{"model": "image classifier", "train_examples": 95000, "image_size": 32, "horizontal_flip": true, "targets": ["setting"], "activation": "gelu", "pooling": "mean", "beta1": 0.9, "steps": 9300}
Rows from block 7 of a small image classifier, named by matrix and row number. Rows with one number belong to one neuron. Each number is 500 + 50 x the weight over its row's rms, rounded and kept within 0 to 999. All counts start at 0. Numbers have three digits each.
After each neuron's rows are labels from the 100 images, of 14848, where the neuron reaches its highest value: "top examples" is what is common among them; "patch colour" is the nearest of a few named colours to the mean colour under the peak. Only what is clearly more common there than usual is listed. The data: reaction-diffusion patterns (Gray-Scott). In brackets: how many of the 100, against the usual share in percent.
# fc1: MLP up (model.blocks.7.mlp.fc1.weight, 512x128), inputs 0-42
# fc2: MLP down (model.blocks.7.mlp.fc2.weight, 128x512, transposed), outputs 0-42

fc1.482:482424586580509535428500440501540503578545543424554425575452459477509527479509513510416489577449498408521501463478513508494473529
fc2.482:542579413455523438546494584412500444444490464547494507470424508529447504585531566517510502464470504601485624611548538584519486392
top examples: cool (34 vs 14.3)
patch colour: cyan (33 vs 1.8); white (28 vs 1)

fc1.23:530466346521416487502491502466526536509554435476451525496486489470484471545482446611523551472485445487443536483536561462472562466
fc2.23:411558617491601529575534481575337459486432600499591520486471440496545495584477418380456475482492564575526419460458436477544571580
top examples: vivid (62 vs 14.4)
patch colour: purple (25 vs 2.1)

fc1.118:543503550560510452507578460496461503536467430533464519474498507384516530415468504475462494451453411469513509469504465510577508514
fc2.118:476526478418447500469534473459525560638530529465488473514455499536539449501553505464496515538492525487512522490593465463332487481
top examples: vivid (63 vs 14.4)
patch colour: green (39 vs 7)

fc1.303:548493399509550533571468471521441461533484465437490477460493480486465379469521498450440539577479487531598515451560490470541603458
fc2.303:510569453470468566454438394461527553479553495476522492486587455513547457556518503515480565525566497509289464457526510468421496606
top examples: feed 0.062 kill 0.061 (69 vs 6.6); pastel (35 vs 14.5)
patch colour: grey (40 vs 18.3)

fc1.170:496533516508542535477553416419427462358486514447503502543566522545566488509486432568626448499471452516416516541539544557514441508
fc2.170:492543518402449527526411542596508538644471492501498505490391487429442522493500532519499564561391490491520495446553566514421516389
top examples: vivid (94 vs 14.4); embossed (66 vs 40.1)
patch colour: green (39 vs 7)

fc1.151:515448554493498468489524499499522471455462512580497349663491487498508372414517449504579527554429517436460521444551504483503459450
fc2.151:457530617523579467560553568531427500607389490554517503494453527489570581502442506488485503443528472565496491564403511526474529444
top examples: vivid (63 vs 14.4)
patch colour: purple (30 vs 2.1)

fc1.74:516487475561525528590496474545511485496497470500530511547574434478456329416493535539521486481532455495580476393459535466587553493
fc2.74:471455596503496502511535440506512580478476495532497529502511448443527488521517507419508467472556516518546490510546497529489478493
top examples: feed 0.078 kill 0.061 (49 vs 6.8); pastel (38 vs 14.5)
patch colour: pink (28 vs 3.7)

fc1.197:475513467457479481572484534534474531495445439434543489531499477442367421531527477557466409512403420573523475472518612480501592436
fc2.197:558555449609484449464511488450513459500472474478509510495494550573531497457512494523510571478486507528516500456441495489514477535
top examples: stretched (94 vs 24.5)
patch colour: grey (45 vs 18.3)

fc1.409:496506326462533501507448598469548506510467499415502535566500534446444496601470539576614421444493482523490505416528543466494482512
fc2.409:481471667554426537473495476577455452424558496501498502521488556454492539461487468480500525477473536440394461416500472520574473408
top examples: dark (32 vs 14.2)
patch colour: black (47 vs 21.8)

fc1.450:482524528472582588484459532399536485493538459504613500630561486517509462529518530479498550470494477531546485436532490521479518552
fc2.450:560467479558498387531607551477426590462477520473547454488450560498488563531499477466466527460563466475531523419433504460537550488
top examples: warm (37 vs 14.2); feed 0.018 kill 0.051 (35 vs 6.8); feed 0.078 kill 0.061 (34 vs 6.8)
patch colour: brown (68 vs 37)

fc1.392:486490488504493399587587524467464460523477458409447460492489490503381487476557498491454605563528439596615473493452509459460551481
fc2.392:525408558527532541527504564409534468517421511463499506522504474584417546483498452535500419500364540464607494565446524459542478543
top examples: embossed (80 vs 40.1)
patch colour: grey (39 vs 18.3)

fc1.176:435374539524523584614517449480443546523500526474574425603555407521526496355551490500509451461491488475500537432430547476479478460
fc2.176:503546503514469459513437480518509423457575525487476519497396453492527479526435492547518656506568490483653500466556527510515489416
top examples: feed 0.078 kill 0.061 (48 vs 6.8); pastel (34 vs 14.5)
patch colour: pink (25 vs 3.7)

fc1.388:648547514525517491499432467414521461550526469524503568536541510442448447489487477436486465497531480473527497578550451641511636558
fc2.388:459506519536455451518469474559537527360494477525511500515479458445559541522399462564523602488506468498517498477484627484476485430
top examples: embossed (67 vs 40.1); vivid (56 vs 14.4); feed 0.058 kill 0.065 (32 vs 6.6)
patch colour: purple (33 vs 2.1)

fc1.490:513470486522600572522507597439488538414441481469493392499520455480451441486578431446529549579412500575640511484504502493491551474
fc2.490:508539532554450447523550438592486439532469502530504491523486499500488442505341492535512413477545487455492515614485597528542520506
top examples: feed 0.078 kill 0.061 (72 vs 6.8)
patch colour: black (45 vs 21.8)

fc1.267:525444396475512556556533581488422527525421473422450515494526475521448482582478497490619340483399458520531425410453512430463501520
fc2.267:483482591543369473463487412482473473458561477516495499523525556429484524439477435464467627421564534462475481576610499525544506419
top examples: feed 0.018 kill 0.051 (51 vs 6.8); feed 0.022 kill 0.051 (28 vs 6.5)
patch colour: grey (46 vs 18.3)

fc1.191:520454508654500474527484552516466509448533488563518486539486456423441481497498487477503430460516540498514507489514487521642539439
fc2.191:457506572647488457483479509487506424515489525516495520509502545573559479518519491436520607445535489545521516562536397504621501465
top examples: embossed (73 vs 40.1); feed 0.078 kill 0.061 (52 vs 6.8); feed 0.058 kill 0.065 (35 vs 6.6)
patch colour: black (49 vs 21.8)

fc1.425:511551391522507495534478506518506610510489490405548435473539503435506453479479486504486400473553514531505433435576474512484556537
fc2.425:532424597507556461484519561488517436524470459474470512479604479524599577489462527568513502477450477438552531622405538483474492622
top examples: feed 0.022 kill 0.051 (29 vs 6.5)
patch colour: black (44 vs 21.8)

fc1.398:496543472564562568483493504447567447556474529462483501506472483408480436552526566488399534509484491542543490483521481477526431470
fc2.398:456475553445480483488413549490476493485478503489497465487498607589475564460567504515479568643394509430407468468495546557404500531
top examples: stretched (54 vs 24.5); grey (43 vs 14.3); feed 0.054 kill 0.062 (30 vs 6.8)
patch colour: grey (68 vs 18.3)

fc1.510:558514537475525496482471469533455505565485477602497545490566557506525470350557516466555444542497487494525497408509491482479541503
fc2.510:493428474548545495475478531493486426414500514511537515495460491400433532513404503493499392460420496434470469540553471547603540425
top examples: pastel (45 vs 14.5); feed 0.039 kill 0.058 (31 vs 6.9)
patch colour: grey (46 vs 18.3)

fc1.445:501522574445601524566584463498428526568457419449518519505574500475576528358516555491515526498510428408506449451449506536497543527
fc2.445:485560470505456460502427516552512445593506527504494513501467464542540448492509489551483480443570519559542523553457443487460514491
top examples: feed 0.018 kill 0.051 (48 vs 6.8); pastel (41 vs 14.5); feed 0.022 kill 0.051 (40 vs 6.5)
patch colour: pink (28 vs 3.7)

fc1.273:571476510515500468557437554516457468482509533461483456558597519503431532414503575615558414503521515449431466543533545497515514504
fc2.273:516523543458539490459595484472563364500490509451537529519493553358498632544432456469471522501470527454588505540515467563540509574
top examples: feed 0.026 kill 0.059 (33 vs 6.6); feed 0.03 kill 0.062 (32 vs 6.5)
patch colour: grey (53 vs 18.3)

fc1.354:508526460516527527516442477536468559458433466490568500429541496434523478471501481487515396510550486540494417469543482552521506542
fc2.354:533457608534505463531553524489494455474449478495451507511578455500592589462399513552504520473480497374586518622394568521509509583
top examples: dark (37 vs 14.2); feed 0.022 kill 0.051 (27 vs 6.5)
patch colour: black (61 vs 21.8)

fc1.246:502522471484473474553527519524473548471498482477507453483528447492390496495502484593484490556401392481546503551528589511452602459
fc2.246:501581424641511505490527468420508463552495475487516526482503485522581481502467511465501551420482509543470496429456427485571480534
top examples: embossed (96 vs 40.1); feed 0.018 kill 0.051 (27 vs 6.8)
patch colour: grey (39 vs 18.3)

fc1.410:459505425502458471490526591513535456571592554553479514502504474469505568410473491451554655565460460451527452461464553506492538523
fc2.410:591506606504482377536474301406501560427446533466537566577444500515568472607524488592483421470478486571473528532513467535491562522
top examples: vivid (73 vs 14.4)
patch colour: green (27 vs 7)

fc1.99:498481549507465435551558513467473513502475474507486512566525445443406478476561484552448551600512468492594562482450524438519538465
fc2.99:553422563527546515471563597478526477499452454516514462531509556547506622488437460487482405448434551454614532577476524493495474609
top examples: dark (38 vs 14.2)
patch colour: black (57 vs 21.8)

fc1.381:537460514539564471604539512516504494473423412513411458460631468443495517452456551576526478500516418501492457547474549513557528501
fc2.381:538344548457522547486495547479485570527514469494499549478599426522523549473526498458546435521407450403623492476509543539424479488
top examples: embossed (96 vs 40.1); feed 0.039 kill 0.058 (46 vs 6.9)
patch colour: grey (47 vs 18.3)

fc1.324:507430478519547506470518524399452549475535524504511536570464519510458561537584452460497548576479491512456498505511470523518518525
fc2.324:500541548496527523496568462500515641519419530485488473500520585416522585531532511563502535473496503487511503524468490469479491516
top examples: dark (32 vs 14.2)
patch colour: black (61 vs 21.8)

fc1.149:474426565516537512511557452451558512499464512539538511497487592527516487462422509435452538365539488520508436530429446508487556564
fc2.149:524598378497457476446453626577483543558504506585495514590473466519537483574575601635522479592495376463508526472569523482506507467
top examples: vivid (59 vs 14.4); cool (32 vs 14.3)
patch colour: blue (36 vs 4.2); green (25 vs 7)

fc1.59:599408480482505469524455488448461471327432465490464443508537506467375466390468475448504439555490480470497517524561495528562571517
fc2.59:487485515494532587505533450491519477486511487544472553501538454533558539501475494574526507536487450528598539525481665501439482493
top examples: feed 0.022 kill 0.051 (26 vs 6.5)
patch colour: black (47 vs 21.8)

fc1.437:507560534565555486532522513463468465467470448372514547470583544551558544580448443575543431445593465523372399532478506596498502593
fc2.437:497545478405462514510431490532508520529495538517499456528377517424436557593469481547519566545407473517522524462589575493477510331
top examples: vivid (91 vs 14.4)
patch colour: green (29 vs 7)

fc1.387:501496465503535495563567497503464508518436440511556470517517461492427416527530478541478454538455434510519495434507589507480580464
fc2.387:517433535599575519468447527514503454531506509477505547497583522532539499456507541484491561500587490526504472528357471504557489626
top examples: feed 0.022 kill 0.051 (44 vs 6.5); vivid (32 vs 14.4); feed 0.018 kill 0.051 (27 vs 6.8)
patch colour: grey (45 vs 18.3)

fc1.158:556475599594513610470420467507493448500534441521480545457506530509539497394515566465443576591568516440500477468477437540629537558
fc2.158:484611384568467440500461474511521471390467528486493533501446500547442449558434511452545574515459466544482519484549558520432523482
top examples: feed 0.018 kill 0.051 (40 vs 6.8); pastel (38 vs 14.5)
patch colour: grey (52 vs 18.3)

fc1.48:538495441514596575514575478463507513533506403378414521471507527426542531495464514522529482477438424505429449455482505509486442544
fc2.48:479439572478352418487531474548519533514469510477452450506532430526487447510532472463481529507546485441543475537552559476432531370
top examples: pastel (37 vs 14.5); feed 0.058 kill 0.065 (31 vs 6.6)
patch colour: grey (57 vs 18.3)

fc1.319:540504487478592567512464567475445466509484537509486629483503593492538518391495629441498553560437517458479475411486502471506481522
fc2.319:482476508557514545497524427500479502484464498508538495470546406398383507469481483461500359484467513540436507592472488531523509473
top examples: feed 0.039 kill 0.058 (28 vs 6.9); feed 0.018 kill 0.051 (25 vs 6.8)
patch colour: grey (39 vs 18.3)

fc1.14:431447577554551631535421532463526456478544475511507549507520455507583505391495634500485537526517516439465524404397482437524438508
fc2.14:484579372572515443478575436426548499488477503529511434519456485570525442472447502472478501489536511579474534499584473502506493540
top examples: feed 0.018 kill 0.051 (51 vs 6.8); pastel (33 vs 14.5)
patch colour: grey (53 vs 18.3)

fc1.281:637479532488486496475429506498504493445508427582448569441498552366360523529525449450584500552439499511601472524552449581561601441
fc2.281:500491459606525501418463489389468477436538503476498491516491503531580539476441513543503657464600513515504502481479474500493533560
top examples: stretched (59 vs 24.5)
patch colour: grey (45 vs 18.3)

fc1.124:502488482515474428546426562592460447526483489508503495542594495498514514469431607563549491474551464568471382467532595544557521483
fc2.124:497443603505511514468510418536502525489539499490498530534563468451505594505446494564461470504481513452630522595367506443488483522
top examples: stretched (57 vs 24.5); feed 0.03 kill 0.062 (32 vs 6.5); feed 0.026 kill 0.059 (29 vs 6.6)
patch colour: pink (26 vs 3.7)

fc1.332:454405569472528516473521465422561460539523437547512469509519497480515550422531526501535600439523572564499458580521506469478475580
fc2.332:500542441490479363530476572559538531476507518511478527584465535530558478551489480510592479577353483507467559507513544443520661440
top examples: vivid (38 vs 14.4)
patch colour: purple (33 vs 2.1)

fc1.496:517412497563487457511433440513452511388568461492450482527502530504397519498519464479422521518552492480459522472432456434573456454
fc2.496:501556476434550482505515486553467470508469485503487528516443559623484485539435515470511551597444470544470506534517571513426520491
top examples: earthy (33 vs 14.2)
patch colour: brown (64 vs 37)

fc1.422:512463504535613633523540530519472451537521444435449542570556548521579541387473549443484525495380436448515439399519465475551455544
fc2.422:502470490523430472505463435441489522452483505547475478498499491504365477429524521473526418535527521515469552582464468453486499446
top examples: feed 0.018 kill 0.051 (43 vs 6.8); pastel (34 vs 14.5); feed 0.039 kill 0.058 (28 vs 6.9)
patch colour: grey (40 vs 18.3)

fc1.235:585541455495466449533488506505452419471548456437485534490542545474460414403491546579527470501513483482488405445526545497564477527
fc2.235:527455629504544540519580452538486606441447505504503531502563526381465524503481506499493464545531457497546502587490457513561496557
top examples: stretched (72 vs 24.5); vivid (42 vs 14.4)
patch colour: cyan (33 vs 1.8)

fc1.90:565442518600552439576429484479538408478521451474418453534474507474417458468559521486462529566529536600535519469526483445599516452
fc2.90:485571472502526466536496393531483459500444540502474501493488485654422427503450519422514627528429487511501514584481583543420516482
top examples: feed 0.039 kill 0.058 (42 vs 6.9); grey (42 vs 14.3); feed 0.062 kill 0.061 (41 vs 6.6)
patch colour: grey (52 vs 18.3)

fc1.366:544518463526505420595460536543425452491472517435514483523572531489476566440454579614554462462506472486387407484518537513509507541
fc2.366:468433579501532517481619426522545487523492500495483507518490479453511625483464498546444467477455539452630495549401534476529523487
top examples: stretched (54 vs 24.5); feed 0.026 kill 0.059 (26 vs 6.6)
patch colour: grey (42 vs 18.3)

fc1.113:490498527473409424444532530516533532414510534553558449548478365461470457486477443455507521514515468469508553547562491639503524543
fc2.113:485488493561478514542571439470512535505514479522519496498534393521448414503513526435498449448522506607664531504475498486509519454
top examples: feed 0.078 kill 0.061 (60 vs 6.8)
patch colour: black (63 vs 21.8)

fc1.121:444551546572541478475470548460617469473551476386553469490552459458532405513445418476550551458595505385522498528556487580539592508
fc2.121:483401634448504539526531506568498469512473523490492443513509523454514536498506493521475528586382480500555507508542583503445529423
top examples: embossed (97 vs 40.1); feed 0.058 kill 0.065 (37 vs 6.6); feed 0.078 kill 0.061 (35 vs 6.8)
patch colour: black (55 vs 21.8)

fc1.344:483486505659478476516460540489455489396525477547548509525517427388445487542453491510468390451524498507533530492478439481628491499
fc2.344:496510521616473496482454498490512437526509529536483516484505570585538481511542485437523548457570491523496502523522400522636522458
top examples: dark (47 vs 14.2); feed 0.078 kill 0.061 (42 vs 6.8)
patch colour: black (55 vs 21.8)

fc1.188:538490511452568529518527437529487538582470522458472517542530531491519540350554552509565542534470440517503415402486484483527495521
fc2.188:510536501568529546522484429459467437458477516511509505510496407420490448506445477564470419444498521498474515524445429472581515477
top examples: pastel (59 vs 14.5); feed 0.018 kill 0.051 (29 vs 6.8); feed 0.022 kill 0.051 (28 vs 6.5)
patch colour: pink (34 vs 3.7)

fc1.179:552524449507485453465526505496537515474461509421510488460487418380336430571481397491481470456491445593531463533559510598526519506
fc2.179:476557616608526460518546384454484501531533478457536460587502496583594420462521509497523498464521546511417538381439445500528447474
top examples: stretched (61 vs 24.5); feed 0.078 kill 0.061 (38 vs 6.8)
patch colour: black (45 vs 21.8)

fc1.469:565517534536563555509511617487516436534436472529467538522495493439554546500419528518466457437380534496556510450522430499497550493
fc2.469:503475428423477477562452516517479517407520464537501521481453495594420488464592521525516464638475491501532508453476600508502479514
top examples: feed 0.039 kill 0.058 (53 vs 6.9); grey (34 vs 14.3)
patch colour: grey (38 vs 18.3)

fc1.285:514450479540476402487509575463506538403488467505553439568465370443399479517482419510457450507455503529529520522592501560462545510
fc2.285:494528470586423485525555394443490535478526490491484511487538446498461427504543495410523508438612500607584539472496399503544521509
top examples: feed 0.078 kill 0.061 (63 vs 6.8); warm (32 vs 14.2)
patch colour: black (62 vs 21.8)

fc1.288:506452512579556437615439518476536439470470447480429437546501471467439456472561530461469561594494499577569497468517473470581504455
fc2.288:470523484535528458540524420501483449480432528489471470487482476591431436516460509394490612503414536514528511582496589523483545468
top examples: grey (47 vs 14.3); feed 0.039 kill 0.058 (42 vs 6.9); feed 0.062 kill 0.061 (38 vs 6.6)
patch colour: grey (46 vs 18.3)

fc1.282:531417514576492488611483477556492430517506495486501476549595403539475352423484528532502474497503477535606496434465548461556520457
fc2.282:495418577471485492453525457484508574440490499561497509510514415455479479505551518406475439489514536514564489488590487515464497466
top examples: feed 0.078 kill 0.061 (65 vs 6.8); pastel (56 vs 14.5)
patch colour: pink (33 vs 3.7); white (31 vs 1)

fc1.250:531359404456500579563399489502389564417554528432550493573566430514360560446540500463572524564489482553552499482415529474498541560
fc2.250:511603623503515531492622514511487404660490478490524496503416499455543469524453456533506489494416533396570532517613486526486489499
top examples: feed 0.062 kill 0.061 (45 vs 6.6)
patch colour: pink (28 vs 3.7)

fc1.451:557434574574573517555410491468525422474549467514426504532547529496525486389519566506466577531544478550481501500467459474588490508
fc2.451:452620387504463448508488468530471469445466535488494521514413539627422513566440502494532559500400473528471507507523574533433520476
top examples: feed 0.039 kill 0.058 (44 vs 6.9); pastel (39 vs 14.5)
patch colour: grey (60 vs 18.3)

fc1.15:677508518470504492449496488505503491448498463551483568428516518399378522527492460474526509567459481560577442560554459594517660504
fc2.15:505489461557538498417427510417488475403545502486502493514452545470602575516387499551502647437566519461484479469514443507514506513
top examples: stretched (80 vs 24.5); grey (34 vs 14.3)
patch colour: pink (25 vs 3.7)

fc1.440:443527412494564532620467467515503479493456462406513439461530411517476352486522553473487504565528482536523480411483512452527545502
fc2.440:507488423472472557496448417480508533489532482496513504485572443529511432521525509448535499499545496608434502421549527519434527586
top examples: grey (39 vs 14.3); feed 0.022 kill 0.051 (33 vs 6.5)
patch colour: grey (40 vs 18.3)

fc1.368:580441570594520549453572521450537579333486437520521517500553442413472520466435431509490533452496513442556476561534484621528632542
fc2.368:467399460561489433541486375482530499488461476507498463472495487478458498524564513396544500475559504597586486453496502528558570449
top examples: feed 0.078 kill 0.061 (39 vs 6.8)
patch colour: black (62 vs 21.8)

fc1.67:556441396516452467559525592482492568436455477448508437578487459520424487543509446517516460467451530559517461540466535508471594481
fc2.67:442545554541464476469591384505420497521538493501506493493546521487485470445523464474467606530610465536542543465389471496560477502
top examples: feed 0.078 kill 0.061 (44 vs 6.8); feed 0.058 kill 0.065 (26 vs 6.6)
patch colour: black (48 vs 21.8)

fc1.271:453485612494537468525528471456443458496523477479529468587532393493480418436564490488476567601500476484566497450450554432542518432
fc2.271:497463568542535542492503623452582495522483523518528447491454561520563548483408539498434601416493516474580491545494503447503488538
top examples: embossed (83 vs 40.1); feed 0.078 kill 0.061 (28 vs 6.8)
patch colour: black (45 vs 21.8)

fc1.493:526480548441578560472505490408531504401547485535445492442445571518500575531547420489436533562509499507438550462518455487467491515
fc2.493:498485497491539532512558446515498651539435510501493513513552513446508468488603482508503514505432488503554507526456492484455515508
top examples: dark (37 vs 14.2)
patch colour: black (62 vs 21.8)

fc1.204:478523561510550652505511495447485451476466387439473537479537456476452421381493653578495584588494493417544537512408532488496573584
fc2.204:485410476471509590453544542569496540520521480537508558563599498566558560510469499478537427407478478471497510515448535488482510623
top examples: feed 0.018 kill 0.051 (35 vs 6.8)
patch colour: grey (42 vs 18.3)

fc1.115:441559579497490535597464549420440440481430470420519475461497430500560456477472591521435412502426524460553521464427511444544421504
fc2.115:537502414534483542485513467488484579548548450511439489520502523564550467543498481466502688393640487459421442540447447480501485591
top examples: dark (42 vs 14.2)
patch colour: black (56 vs 21.8)

fc1.323:493453404477540541534454568555417522524462453551541474504478450548480461415584520507564447504403449530538499282462429498523470498
fc2.323:458438691519485517464512502508523514496494514506486518485458464472494509419449497454514481428541502450429471546617499515462492399
top examples: pastel (59 vs 14.5)
patch colour: white (38 vs 1); pink (31 vs 3.7)

fc1.293:501505485528530492510406480538471494468477523534516490458541548450546467528446453486473376559517475504489398447567540539515458484
fc2.293:533491577526477441491480550537517422476450463518505553510524519499548631488426505603507492482494499357501509574436545511506498550
top examples: dark (47 vs 14.2)
patch colour: black (58 vs 21.8)

fc1.220:454477513469579532504515555416518561382507542512532437511498523460512514487593437435517560541457498561553495423496469521494484484
fc2.220:508515544569480498517555459518506528484390466466489545494536502362512533509413502572508453488517498469544513570455542507512510557
top examples: stretched (50 vs 24.5)
patch colour: black (46 vs 21.8)

fc1.136:477530550454621595538595467514438514551450452431523503487558522432543531387471571501510550486464378445479411427487506518513496532
fc2.136:513542479512380433472431497517512493476484522492491516528490469569518427478562482532510479478592504523539528524494441495512498467
top examples: feed 0.018 kill 0.051 (53 vs 6.8); pastel (44 vs 14.5)
patch colour: pink (28 vs 3.7)